{
  "horizontal_flip": false,
  "color_jitter": 0.2,
  "cutout": 0.25,
  "num_classes": 6,
  "encoder_arch": "vit",
  "encoder_activation": "swiglu",
  "encoder_conv_stem": false,
  "decoder_dropout": 0.1,
  "decoder_attention": false,
  "beta1": 0.9,
  "eps": 1e-08,
  "precondition_frequency": 10,
  "one_sided": false,
  "adamw_lr_other_params": 0.0019,
  "grad_clip": 1.0
}
Rows from block 3 of the encoder of a small segmentation model, named by matrix and row number. Rows with one number belong to one neuron. Each number is 128 + 24 x the weight over its row's rms, rounded and kept within 0 to 255. All counts start at 0. Numbers have three digits each.
After each neuron's rows are labels from the 100 images, of 14848, where the neuron reaches its largest size: "lies over" is the class under the peak. Only what is clearly more common there than usual is listed. The data: analogue clock faces. In brackets: how many of the 100, against the usual share in percent.
# gate: MLP gate (encoder.blocks.3.mlp.gate.weight, 512x192), inputs 0-95
# fc1: MLP up (encoder.blocks.3.mlp.fc1.weight, 512x192), inputs 0-95
# fc2: MLP down (encoder.blocks.3.mlp.fc2.weight, 192x512, transposed), outputs 0-95

gate.419:112151133094164107135121105149144120102178175088137091149117155149108131120096111147113134132104143140091137171130115142108121163127083148142129176178146127123136099170166132123130134124142147146150115132125138100108108102112145131171142122132097102116104125127153066125078150144145123137
fc1.419:154112114144145095103127158133121100152123107137136144085183116143148069121146166154178094103154130173111123120158122128094150125135119145075132097122152156135126168141121095109160125129103126133119123122162089108152107148145139109132152097105117133149149137099140135150131138111117105131
fc2.419:105126122106150144163126125140148124174141159090113135126175103158184172142141155110145153148098083135108166134108110191110138120153150163148017092129126125118103125105171122103102124159167146142099158118079147113144168114101159105127150126103144131125089095109145109152144106116135128132
lies over: case (33 vs 2.3)

gate.60:150163120137100157133062128104121132090141152125126138129139137143103158086096086153111120139081173126138139162117101136173152149178109111116126156158069136139151146108109168132119131121129168091179122136127155138145104119135129152140098142111143110150140080143123134134146166112103130125
fc1.60:115166148139123119147068121147156118158149147137104133151104150152156132131166131141153112151113146134105152131107121123111102154170092108128151131127139112111155152112120123122135176117090111129078120122110152092137112119138120155143108147134142138132157109125078123120173086129170132160
fc2.60:110116101099144172122105061125132123153083143159105127111096110138141119136138135096117154100122102102123132110125160093120150147161095095109148125152147121143161137138154087112116143107171102127185124132086122152115105091167114151067136167133120142123116146111168156113118115135118125138
lies over: case (57 vs 2.3)

gate.330:080137137118156165135103138127080127119116181126147076136134155114157129177117136133166123078145151125149129167101179111140053129151133160142140122111146082097121146142134148128132138129136145136113074130090113152122138170144099133114103069099134179112123125102134102124143143124095132103
fc1.330:111120117143129132138127100119100130125092126135129114161124180120168145155125122124147144128161108130114157130125161095143069159144105135140133122121134065105106144128112158157128100133145104152121116112095108113167087160146145159127078095110151159119155132118124095171138153140097139077
fc2.330:124112128118131127091143073117168122173130136109091147130134109122145162152167176145111112067144176068166108122112168154117121111141120143118166125080091095134144154122164126122131105146124111094136164114070151138128140094157129162123139146123123129131172131088114120146145069094109135138
lies over: face (76 vs 47)

gate.444:120120145132135146117121126105138123131127105108156090126118122107099177151155115119116104155160117142132175122110121136155145126162147138139079141098100173151137093151126145162121131172087087138097167153141145178126142138128130117101114153105130122136092140125095104127124143115157139191
fc1.444:123084143080083137170099112192134145145142086136110145139129097079150145091100093087111138141099095142159139117099130136132139072119140121124123133126131119130118122137122139139129151145139130139154139109136119055105126133123145094140116151102149101144146145133145123124124095170123169108
fc2.444:131148154141144119138145132152151099140147089173115130089090139144088102184130086127143113118150166117115132104119110087111160130121145100120157155122121131159151100114132134160112135141128129124114188114163166114107094085096126133153132126118135170120152199105109100129142127127156126155
lies over: face (82 vs 47)

gate.54:146156152094105162127105139136133107096147152084098093125116134102131155137126140162113108132178146127130141168096146099125114135119199101138093118133095148150108161113114128132090135154132129157121121104126092107108153116066142118127160177146107171075151128128145144153137135155095141099
fc1.54:150128109145106115123133143128107119099105151154182168133124083171149123149135127143142123107076155133108172158100131165155111107137085148109158135149150163110140107159127131117154128079106121093127140132127154163131118103173112088107109121112128127144110163142119104117139086100171111118
fc2.54:087110123151143099107156148110175107150116131148171163087142102110164139132150113107175123122059140152115148144118113138104119115123166121107147157083145125148099164127110123118160110102106123130115133137129104140137100088120123109163099093071125138149121132108160160096111147144126079120
lies over: face (77 vs 47)

gate.314:148184156109119120118117148099142136162135166105131142129122104143096141098119094110130148153152119148155103122123102161156137129117152117078116112112103159156145099146158130173097135123162100114098144125064182094138139133077124146068101116125121134140128118158148087101160144151154077125
fc1.314:166148099154113130109099148108108147071112135138117164139149090129100182152117105175105126090127137163111124134110154114116186111101106100131144125106140111105126137108130173124105177127124202142145156100099150116139094118109129120127116166138141166078094157107136137119129158134123166134
fc2.314:122131168090150138129119057147132145123095113157154132164148143121181079128158145065076115102080157109160147130129145112152104127167077176105129124095130126126144114146124126115125128092078101132148101118120107129165167148115125144122105116101166134097113112153135112109140122161143138101
lies over: case (30 vs 2.3)

gate.439:098131117120089128107111156121126144218108130105092140107133168132131138119129162145122162148132104089140131111150175088157127150126120138144087169141109108096123127091105117100104108123133134064101113107121117124098163146108146126167146142148128079112119125108145173122121136123138138131
fc1.439:171103098117148058136152116155126159097114099162127135126116120127113152133115101140137134130149096166134112090144119109126112112141134146095148135089176113143133147142132165097131149141135142149110168147119124103164132118100119132147111123113135123122150167160131106127063117100114138154
fc2.439:156092133093143097140175119144125153144168108140142141111125141102131109106170120157140129124126127139134146154197076154115156139108121104148147136119130146120139132172109128112123106115075101141097108101138102108133165136139142089159160134094140094112138124136105174150120140137146162109
lies over: case (38 vs 2.3)

gate.79:144163115131130168126145159106120145102103084165164141137114172126121159141113153149122144134112121123113103094163113116105148085145090123144105130101160124193122119146110146153130079123141170162099129080135125098172153125121142119076124135099097094129139165128121132131135133149147125144
fc1.79:164151160105116120130095154121083106129083097100147123140135157083146166089099159113124135108159118107124146129140122182132077112095118130126130122128130135154124090142139116165142152152132157152102148133115116079116126134143156161114133174119121082114127106136133138127080177101162123083
fc2.79:108127136111144114141123144123108180071141139141155118108092192090122117107113096090106142105092167135125113087108117116134149144126113112142106135122138136146146125124140109168108148099073118088134133088122121111148142109127083135105104089134132121155168109077131165100135119142136160134
lies over: case (72 vs 2.3)

gate.9:125153081151158093151115161160130120146143123141108118150056110130169105097117112142173121198121111153106153121160148118105158140089137136112126158096155106113139137123114115123118126151160128136123131113110098162138148142122157125160164077146093100092119105120132134117112107153179142155
fc1.9:098118073123187112169118113163143137129147153148073098131072151154127136101141107135112114145124160115149130115148153117119148135132115122129112163125103116146149121150121173122104134162132129146176180117126139120144138138143167095129141086141095137100120110118129138140100090149119107111
fc2.9:150105127144157161155146122153115089137137124126104139140138124121107149150109138121117168122125148131150100157150109143127082134098130139107147144138124140087134120140130111121149146137121126144079106174162110121156149122123120165152165153082152100104110116112113148097121131134116150073
lies over: backdrop (82 vs 50.2)

gate.421:108146092144144126144141127160096125145146126136136136135110140162108110097102165143125122121130106132092148139125128150147142127160134139119154143113133182133144182139136095093104057161110111165140133137108161146105132070099100147140160128123116168121144155168122129121143165123116127113
fc1.421:102125142104160122149128149137150147164132083179154181113166117142114102158149152116093154127102167113117102147119111114080148121179157103128135125140125165139127138130161126093168144109106122117068131088114168150086139086144095120107172115118141149107141128144133142135095165114148094144
fc2.421:105134146146142120117139114145067109148130117147107144113132160129097099157130151094132108149136119088136136156134131139070110083115127133148108155164133146146080147134141156085097104149143154117115135107103137145091077155129107161095116138118114078160166120108150122131161122136139160191
lies over: backdrop (100 vs 50.2)

gate.491:144165157171143137122117120140117123150126121142141149128121121148127141149143162107120144118162135139075128127141085144069122132138161094133092152136126122080146165105169165173072126083123123131144139090131140099138102160136085145152103143141141156161152160092123131080167123122099112144
fc1.491:086140115085126123085176051121123145102127133122097079138077118095139165136103169135159146128115129106124126125101122167131119111168091107170152123109151107131156140100158106128132130131124136145170077109094136129110118130153132141106165178107106094128059148123122136150099088114158186116
fc2.491:109137167130129139123143145122148111074178137109127108149076137124141174126121114131149109146117125103101119087100108138073113153132127186192118135128157125112102129103135130134116094142159077107139150115134114142159140147122152115131122163147101120124141114124112120137133125150079162093
lies over: case (25 vs 2.3)

gate.254:107123173173120130150137088157134174118119153112139129118145151103114102123102104111123153137151178116159115092150142071125119124170139141075119133161166079177111124141133111161091163155150162145159120116140152148116121131091138170107115111119094101106124134143131124130141095133109137129
fc1.254:146135134103124107122111160159091144141113094125151131113153109098098127122069107152086126130163131130140154109086107121154080126155149100127116112120122133154096102116132121135166103168089093161127180176135123149117076111110144107133122082096129164130124144149107115142093127133137106126
fc2.254:121146117097096093114145136110168135105145142128130107138153177112107204122081126200147122081126113102111144080146144117111133127114130120173145138159145130141139114139087152104158097119103125162134119127146149136125149108149159143122076191154124150088138140134136117105125110117124127143
lies over: case (35 vs 2.3)

gate.329:142103121103104140099151142123151124144111142134129113163156081113173103134098117176079104074100103129123149099102109095112105106157136123132113149122071148155125168114122133114133126122135136109152143121101141164103112134075129158104137131088185111139147113088102119117138116122129149138
fc1.329:156145169129119104142097116138117124102117158118086125112133097138096102116092128104111145137124165133097112116116117149112145108119132123128145136150151132136175103174118120142096175138059147095115076130112110123126141099076084174131155119151146162164132105116095155103095109110095143135
fc2.329:103132076107125101123146159120157136132104115115100135202124049135117126111118130103082130122134118111153145123139099123117131131137077162077086152118103117132101160135132158138106148139155092158109124167122123121129093100118117132143159115094122133159095079140158123152105126091139106173
lies over: backdrop (76 vs 50.2)

gate.186:160138147139136116119141104141108144123154108125096129175150093129135128126092130121144113159121135135118086100097168170137148130100125145181131139145126156143133141110140094119130101136138092114125158080107085182122108095136131175144161119135156138090185086103119138147120127150084083135
fc1.186:121142162136129112130147107128114126126111108111161134182133090154110126142075136099150127151093136149174127140123130151138131143122137162107139134162110102175119184110177119089170121122114078123125156082161167168132096133126125138139148123139168158138160127119116124177160123141089100104
fc2.186:132130127128110100102151117116135088172125135153093136150117198126157103132124105125165128071121110101125110139093087125139118112119115114118152186147144098147103099129119112135104081116155146142156124126140117145132112081115099138174118128149160111122140119116101137131115141113174105147
lies over: case (26 vs 2.3)

gate.82:122150109104137150119105129144101134109083085118116146127148144157105127117144087095123095134132116118128102142201083112133112143108129147170136131122123149057116098097144117185152133094148126096068143151092099143143172142109102138097132114126136092105135125150106113111154132167128119146
fc1.82:113131087101141148133109133120119126081105072155095131177149124151138107115151087127126104112130092113154092130171077128105106155115117131154143135148114177077110107113125105145110141087129114129122129164072125150136145151116101166097117117119132102126110136130105125122175119160129139145
fc2.82:080113077125144121112134096142140112137168137132104173173162118103157123142160112161111157160126075094142121103128095134120154124157162141199060142140108142121123179155106141128114155107170061152104050162101126113132116127146140127105132158123119098109150118139113134125132141122119133109
lies over: case (28 vs 2.3)

gate.304:137101122101140102118142175135140164156111119137102163135151171150149114140071132122107145089146131143103118161126093128136062102131159099150132170138118135126160146076131126126175127110123127120124119156121128113119120087080147149134097093098137123100146138124133127144154137141111130120
fc1.304:150124114120157105121130146090118185123151123124086129067144154122170129159095137128102113086153135188108104124126174116152093085110139119109140146122150142142153126107161083125138125163136139130077163130107102127120112075090143106136125108126114139099137154113153132170155126107097130096
fc2.304:150153145137135158178163111203113132122154106108074145113120141117115114152085153137117131140081140148157130142117151128134146129127136138172138137129110137118158123144092101091153133123127131131142117108144132163115117108105082125139131156108134117161127124119110109154120094084170130077
lies over: backdrop (97 vs 50.2)

gate.399:139134125117142089151104100094173121101103122098088101118135088145114154150129104078148137143125108148114095122112140126107128136115103145115060154143118114153120106102058162102125092091130112147182110122118126128093180136119113119079155127168142131106144132083133085106130157069149112104
fc1.399:144119085115143102126177164113100142143109136151106149127119135114128083155170096160200154074137140131093147120163138122124129108129164142122109137157112145104094144121102101094142118118168124118093136133152118123144085125137148128140139141140152112169131124143089141121117146131098123149
fc2.399:143135126138128161119091152131118115125150119136082127125185128095116083161070085118092108121153128114094150145068159170103119099128148129102086098148167142154101174116090117124103114115157126083156110150140104169108131118149162090154103172112140081120133073156145145118150112124145156136
lies over: case (38 vs 2.3)

gate.398:117134148099143185084129132131122146110123123194080146134140110154106104144140086121115135149145151144154104121124129136126174139144144176162141133133102098108135126107130167189136130165182141175185117151130136185132138131115163111101111121115120108121087132117129095128128130147134108156
fc1.398:102124160112165142114124136113101092122146117118118141137142121128129142106119081106130114144100136104105111121110174108095107138157163135099100094108092065180147122185160154126131109109144107131091129082099101113095115141083123114133108103138107122093153137145120154142105145145145150125
fc2.398:119132113135129115110137140158121114131070131147094160176120132163110134135135111139102136095136112073080122176143122155159135126090152115090135136126081176107152123127142119140128125101089108143138136100142174163096113103103091165115119116104108112128124134112128117092168138136097144109
lies over: case (43 vs 2.3)

gate.446:130087128100075167123123176133144129152122135117154107139114118116109144136131134133088118133140136121126163141160087090118125120065095156135121143092140127149132100134106132098142130136149103131101157143144121168145127108134110140102148161113153115132129149108127150155141119109113080176
fc1.446:110127151169114098127115158142158082146112152098105142134155147154115168102078124126154098112140113125066155088136126100131154130208145152150117097149097115150115086192144099107183130124146126117105146149086107119098153137149139142155118139117140164141089138126142103140132139142183101120
fc2.446:165121125131124140153140069114099155115151138131133142113097117103112131129161139144124168180129138118093102154093095136128138102130135088105102176102139163149148120139117133115152072084138135090141145139143136080123074146140139085127135102127148101062118106083124143138143129134108151105
lies over: face (88 vs 47)

gate.167:152100146119124137159126088151081162138172079085142154136111135113179121160140142140145110152135077110138111153129105154109145165121140152158128135126133147106166114081108127137122111126112124142117143068106134149086132118124129146202146082150130129179101145143155136124149108138130116127
fc1.167:127137129108110129095102161094164091123127163168103098147130105162073131102117113110135146097138162148107123099126158121125095089148127120120147148159134112145068146159110122126123149136127120129129147167149150116147106145131119104073102187116117107137145132093112132099120157118139094110
fc2.167:128082136169139150081161149106119153137171151102181128129147139108144112153134155122105112168127119155132098122120158099170144130091078132157145112126129137147121116116110155102133116089130146139120072130050104101126138109109109120099114107100096136138137081136077138091129114125115148094
lies over: backdrop (83 vs 50.2)

gate.198:127141097137164130146114122150085153136127165135123129153169166141145157154130105102079127112155143139141152146128107095107158110132124102150106122148118135134090133125127117135091131143120157100144126109109112170092153131126122134134143158123108135141112156101092134180157135115143101086
fc1.198:108111100126138138133112096115150121146142109152100099094119096158127135123081096117123121116117167185113133119113126107160129135177136132129108139138118151121139130150149108148178165141128114118086113128184126138121146104135139141120136105080095143127131129153134134154157142149151143194
fc2.198:159140127150095153143144142146103125111137167132172132138122121135143105141130134100145137139083116118151070097092104141133124172117137079100179142086123081147140087110139118106122164153121161149131140140122149109142136130132114098117099117162121121121148120149108156123103102090134138114
lies over: backdrop (83 vs 50.2)

gate.37:140127124131147119124120146125147151127127108135154121140123114118103125116132150141119131122129150131142116112110128066133136149080124172107083114103092077171125113156167143116177167131187097107125147145108156147149093138153133118095078126157124097104134144153131105114138121110140137107
fc1.37:155154135140141140190151141114096147081099176153124129143099120140136111133162125119115142144123125125128080153163093122149098134163127140113190159145179166156159141099123117129141140114091086154139114099153092098163129149101107128164105160131085126123114145116122106111163094137103117108
fc2.37:073107135116119139085118138123119147144105104103096128164133124179110115138132153142115114122160142126136140138156143104151122124115164099061158116136102093126116112072119097108101153164143109127134161124123090178092086067093131140192089108114112108106134137141142145148177136088124097106
lies over: case (29 vs 2.3)

gate.457:146118141138155126148161110093158109097139104165109123107116134162149089111070147100151082125102116106106160120109131116091070140125135080138106105157143131152111141115131135093126106120140140109100104173168088115107124109176099099091139109115154111134142131139118105129098149163139085090
fc1.457:133174155135145143151103150163110134131149123083157147139136102076088160102158155185097160143154131163151146124088115138148193120157145129133156159146136132102145091130111087138129128122115142142161168121104144094169113120105171141182123114155112114136134105103117163139158161126137136141
fc2.457:142121123101157069163137153099131119159081170150149176098141148145117104143122154160127137127125139132072147141137102157109116161113131086139095109144104109147139125160139160118123099149153167147148129131133123149089149152129072149145122144114148111152090083120134068120126135142110117126
lies over: case (43 vs 2.3)

gate.86:168115150102133120153142149132154131089100147181103134105060157136101133130123131127097093167119122125138132129126133110138095103117093084103099142150139074140142103110137133153158102143123111113123133178132126179116139116170147122100109146124106138086143098161126104117153113148117118104
fc1.86:151114145109145100132181158109117122095120140144123148090074111126124127109136121136106062149127111110113081122149119113131113093094079107094118143154154104138151100118128154153164105129109127126116116173108121166092135139164153123096102106135092137097133107123126099120126100138137094126
fc2.86:126142087154092134134123093148118186136184134134113124148132080131123176135130114146142113099107134091118118147115148115128122112122086137105186099088093156103111063096169137125118180118113125091121117152089140126082074120113152166135137077165129138132087138091127110169143093087119128130
lies over: case (40 vs 2.3)

gate.40:129117110150135134177134146160112178135110169127131121139173094100118141168165153112116129204162122137126120110157128117157148115104150158156132117119148086115116145124110158149156120157134130124115085143110078084166125156087099150105162138125155104143162103135098138108113116145159105135
fc1.40:105107141093156102140120134141139075128138149088153157146112137126143113142081103150097141118103112099138113153079115116133114117150154152130098125140098136145143115102117136178141114098166127149141151111112151137098151123163184113095160120118131112120108128143150134160126132130113123087
fc2.40:097124089149081156118096088131073105138097165124101113123141116139142105095139112139127104170120121112129106187146111107112123150165128113110135145088136113100132150135120157157103146093136146083139123097099142121143106105104090115096121120119143127094107104129078125134176130153147135152
lies over: face (100 vs 47)

gate.281:141137132138138149149152151095108117118122119117118143138108122121123141104109121121118139160175162162150104093126159202150090149105142141145143122181111121122113144115140109140126090144149131132162129162092104159134116106084099122132131139140088156081156108151141129103132168150157145124
fc1.281:101129115168184156131147126072107111146127101115100087143094085116131160130141138093159124138129129139143127124094110149099116123107134130145118142122119129085155123117117175108131144129128125143143153166147087135139104140089071140104107117160136152113106086193097156117112145117123085123
fc2.281:123153172135140138105137163126108122087125142094100149182097139125100139114146144087149138100122155103149148118149160083168124123146123139119107161148133109104142112101114151130090131115126143205080122133157133117159135162131102101125101139142126126122149069138161130114112151152136140127
lies over: case (49 vs 2.3)

gate.41:078123110084137110100093101128120104108118114112095152122099161141150150116123122142141096125141122101116153142142108125132110182131140122096125158067092119156074125110116123108090100100126106103130094145157131113133131125145170161101122113136090082150141106121105095116109126107091154078
fc1.41:130137166123116121107141169084116093116136122110114091180147130136081096144119144148109146111118136110142135139120124115125123116140159112156116111168121118105122165112131153162134163110102127144151164085067135140111108101109136120162103125114160133065098150106138151079147156125105110125
fc2.41:116140137093125133124113153174114137121132106114119141092147133118167125129143118138131149126144132109122144130124133150147114153139183149088150124114131074091146134131176103163113126108165124160077092158170149129118139129130135130129112142152096152194135105130168127178108116144119148120
lies over: backdrop (91 vs 50.2)

gate.231:094117145108147159150120080139133134166109139154162151120148131125131140127146117162096130135140109121106079140132114093115122145135105166116115142117094144091119110144156165104105096152113137123150130169070097158111162130118094152133128115114131127133152121119097122152106110118103123156
fc1.231:155130149174152119154159130105105145142135132140140133114132133133162113131170133124147152093120121118111104151119127169122139111103106152150196125130171137170174121128174104119107112116167127137133121134142151117137072133121104141089090132179180111091105149149112123140123154142109095141
fc2.231:111143119164137109123095187146143152135129137156087141133141114141119112115132150112083116127113141172141108132149169119127146107139112122095118112155101173081095101136121156112143147120147155171118123123104193129109162087115182104163112146129126088183130125133122124108141137150156149149
lies over: face (74 vs 47)

gate.303:129130091136112116111144106138121110108131156139155116145077131153145141102096078120174102142118111142138180160154095110138092173130104118092125118152119103143115102115141116094157137139114105125086062117142140133115176102149076112156118072163143163132129142097149105128106138138101148094
fc1.303:128117122121082114101186104160111099113117149122148098158116154155209132122102124123147126129107132135146126133159136085149091125109142093155150107145125119126123125106094123126132141123089087158110082167136130146118130154146095115126117123146138157122120127135104123118100150172121149116
fc2.303:096115176091167138126100138133156123095152137082140132127153100134111127104110150125129122124123132148182116118094112126124142108099102138133142158121116075079115104191133103116139079120109109130094115096157108125179119105072141141121115135120074114119134116151105103094173161174157122147
lies over: case (28 vs 2.3)

gate.143:121156149153150098156152091125133134146144178136114094174127148104171105133137087136153155133115117140134140105173124157148126116144092103162103145110166132123193159123092082133123098101104108117151114187168094150138113122140172152130140124105159064126117095110140120174127136147094144092
fc1.143:086100098160141164153141131172152126124133143133145121122120112126090131094132138150108140068137117166121160160132151096133159120164126156157166161134164139155099132120112147114136118104147149117070154121087136097135155113157165115121114139127110120147179144135114086107124132115145157150
fc2.143:146110146109108124134132128108132170105092125120117144170147088112128090179188136118133149162151126168175089153152107114115104131148129125117145153133149086096151152089131165156159075145107111126114126093138110112147145070105150111151134136153134141087128128128095156169097093124132133148
lies over: backdrop (99 vs 50.2)

gate.328:141138130161083144110122098142149148154128139149152102108132135122152124121138100110116100105116112115159152140140119177130142098122173138145149156139157129119124145160139122131127149125123095176128126120087118141085116123115167083112136133186116162125155163120118122139167133129153130119
fc1.328:141138107121115146163150151151119055142133090102109118131127120117059119087103147132170111121117128144121191170132157120146103146168105158116127108139097088128134124128132145167115107123118111129121150154128152146128130122158101137132099132122120144143131058084127115092102116170159131151
fc2.328:155163134134150127099144121110131117124162177141148091098193114156128195154137158106115116154135101107106149082167134099126139111151125106126124089141111117160088125101126140126090133166120120119150111090141126122133145086129174091135112132131178119100173139144153135127155106089139146149
lies over: face (74 vs 47)

gate.438:177159144108105147081149107139097150119159144130119163133110139117111125075124146128135093158125174096135137149077162117147171132129113120110186096118125133130162147110144128121111166141137140134171133151139121119181138140151123098093124130145126102121108089143118138093092142096126141119
fc1.438:123145122118121174094148119091116105100151123108093158139120122080084116068161117125123099150143158129137157166097133182116158102144093137144147108156139141130162128100133103143094173136120134162145113168129113123110112136125131137120145144134113103130090099138119145104114132110135177125
fc2.438:140108083139157067162155118129143132136141165142168172123153140113129135131165122114116128133123107123121139101137101133120148150088137122161163118126109125175135152174125159055132129104169125122100103128111133144090124069169139108103121120120182145139149109152108085132125113122143136119
lies over: hour hand (30 vs 0.3)

gate.299:107142147148136161091110124126119134107129160150112149111127143164112094108125150150106094143090113107132121108114094148166121165165129147134140146092143152152152153144088162134094076163105114114173096144101125120140120148128128118072104131103142173112152161128141141101152135114140127076
fc1.299:138163099128179111118115137106146113130156153098148104094134131091101186130158126160128146128132102163151098148115115170112109136122133080091134170119144146153151158176138170076133110125166129148101109130090171115134124151113133167113107125117123122143173121094127082176120154055110125118
fc2.299:124134122105156090090123176191138108118130109134151124185109122109145139119106147098152107130104103130139121119088096104113119154116070117125125163132139076107135145117135121165126139102117119124142128144150121120114171161139133141121157120157131129099155154140127154159131162159171109110
lies over: case (35 vs 2.3)

gate.20:138133153136137138160166108139126118122103134130196140171166128140161125095126166157124088182113128121118111158156126159088130105137160121155129130129120113156130114135147127154134136105124089102149114113155127176149131122165159146120108135122161071120139135094131166137149149103082087092
fc1.20:113163161122131109157157143134112092149094134121175163152188112067181094102094149137131106132098097135064118112090134149092108082157164104111138128112154120133121127119144149150137155092105133065095126128132140136128128082133129127133100156119106094131138139118138193152113138102112144117
fc2.20:171131116103140147116109120113109091185159118134157160104100135099133140128132125174101162161155133130179134118093128101142113115118122095144132141119115113123104116157097112059115111136135118148156118173099105089144151124104116127148123112102109142136115112144102115125125143154122103094
lies over: backdrop (80 vs 50.2)

gate.240:148146128148129115121126141108117139146137132102089130131160105103148147070113128126095098117109161092102163143124120139072184148112099100156138148091114162109084156135125124099148138185101126092125184098090087160087131132111173155109163124117100138149125123155143129096179119130146115146
fc1.240:078164157112111097118122122095132132111145124150137087138110114163154110142086152095117087163135092109154118174197103102116126123115158146126123116103114126132114150141081165096150108125105111129102167143139137120140143156105134082130102111117134117159073162135165102116143146093099097107
fc2.240:153133069098113149127138131113129167110119091152078152101150149102084136193184149160141141135116116128108131090142100148105167099144134131166117142119102114128130119101151145141132164117136118149121184134134124095108090098116127125104106098086123132083124178128094142164105112116130107084
lies over: case (42 vs 2.3)

gate.218:197122127133121147095110181061093126102182125151170149143112123137135127136129105158138125127128098129166168128125156112118142128149175129117108137138090088133138117116148127146118127073130143126109119107116153122141160181160130156115142154114115156123130131083112139111113135105162134088
fc1.218:117130101141131136144151145143122119143101101123138173134153131125160137096121166138136146096147107125135120143132124176094129145107123173138152100099134200125113088133146142123152134162132124143120129155070093119136101111097135097117113121142136124126094150120163155166110165146151123113
fc2.218:137112128151138141159141130178167144144120114153112153113102158179153189146134165089080106136145151103126106108115115130111155121145081114106146114092126116189159163131110111132159159125091157161103150100112126096121101125159096131099149108136108102137126127097099114094121141097123146097
lies over: case (59 vs 2.3)

gate.471:146135156150127128125113138115169149108147130144137134141142077110104155122142115131148123126165167110129141158170122151127143114116133148084097088077121179095130143110132088170169078141164177109109141078152116133136127137129135100125145161116119135114130072082103130108146153147135161134
fc1.471:118117103128108118125152124166103136135135135098121131125143143129177116148140166081132144120111103108115129129091093102100132137141147110165126120164110065127161117133130148107084184114130113139172145167111135120113077141115156104158110125129154143142146170132135114128137111105082127103
fc2.471:161139089138121149126141123057150154099150070108185116096167170126167124107162141141162164145127169137149126128114116091168092133118113126147140122152139123149157079101107189161188120148090111133124153133145138177108110107129081108132135129146114098161138116115135083118141129149132146132
lies over: face (98 vs 47)

gate.36:157127131127122095090146143098133140132093169128113126106114141115130157148183150132106122128101130085119112116121133184136167120080123136113168141139119146130146125141127115144132156161129133101119140100044126084127122129128100126099123116142100130110079120167068104102112129101121102084
fc1.36:102141136128112134123159105146127144110133101111127100082113132131114102134157130129140134128118115119106148112135127129112142098125139131128141116141183143106106147117123131109127132123157128093147137081192156079149171144138125158096137136117140134138085126162100123138103167097122143167
fc2.36:150139096128113173133125139135141120109124140111103127088105133093120110129150096137111136168136125152187074099167136174116155123104130114111118124126130112171145112091120116127106114120105100151097084087103164122098115138101101107106128165142082106102109165111070142120090110146143128084
lies over: face (74 vs 47)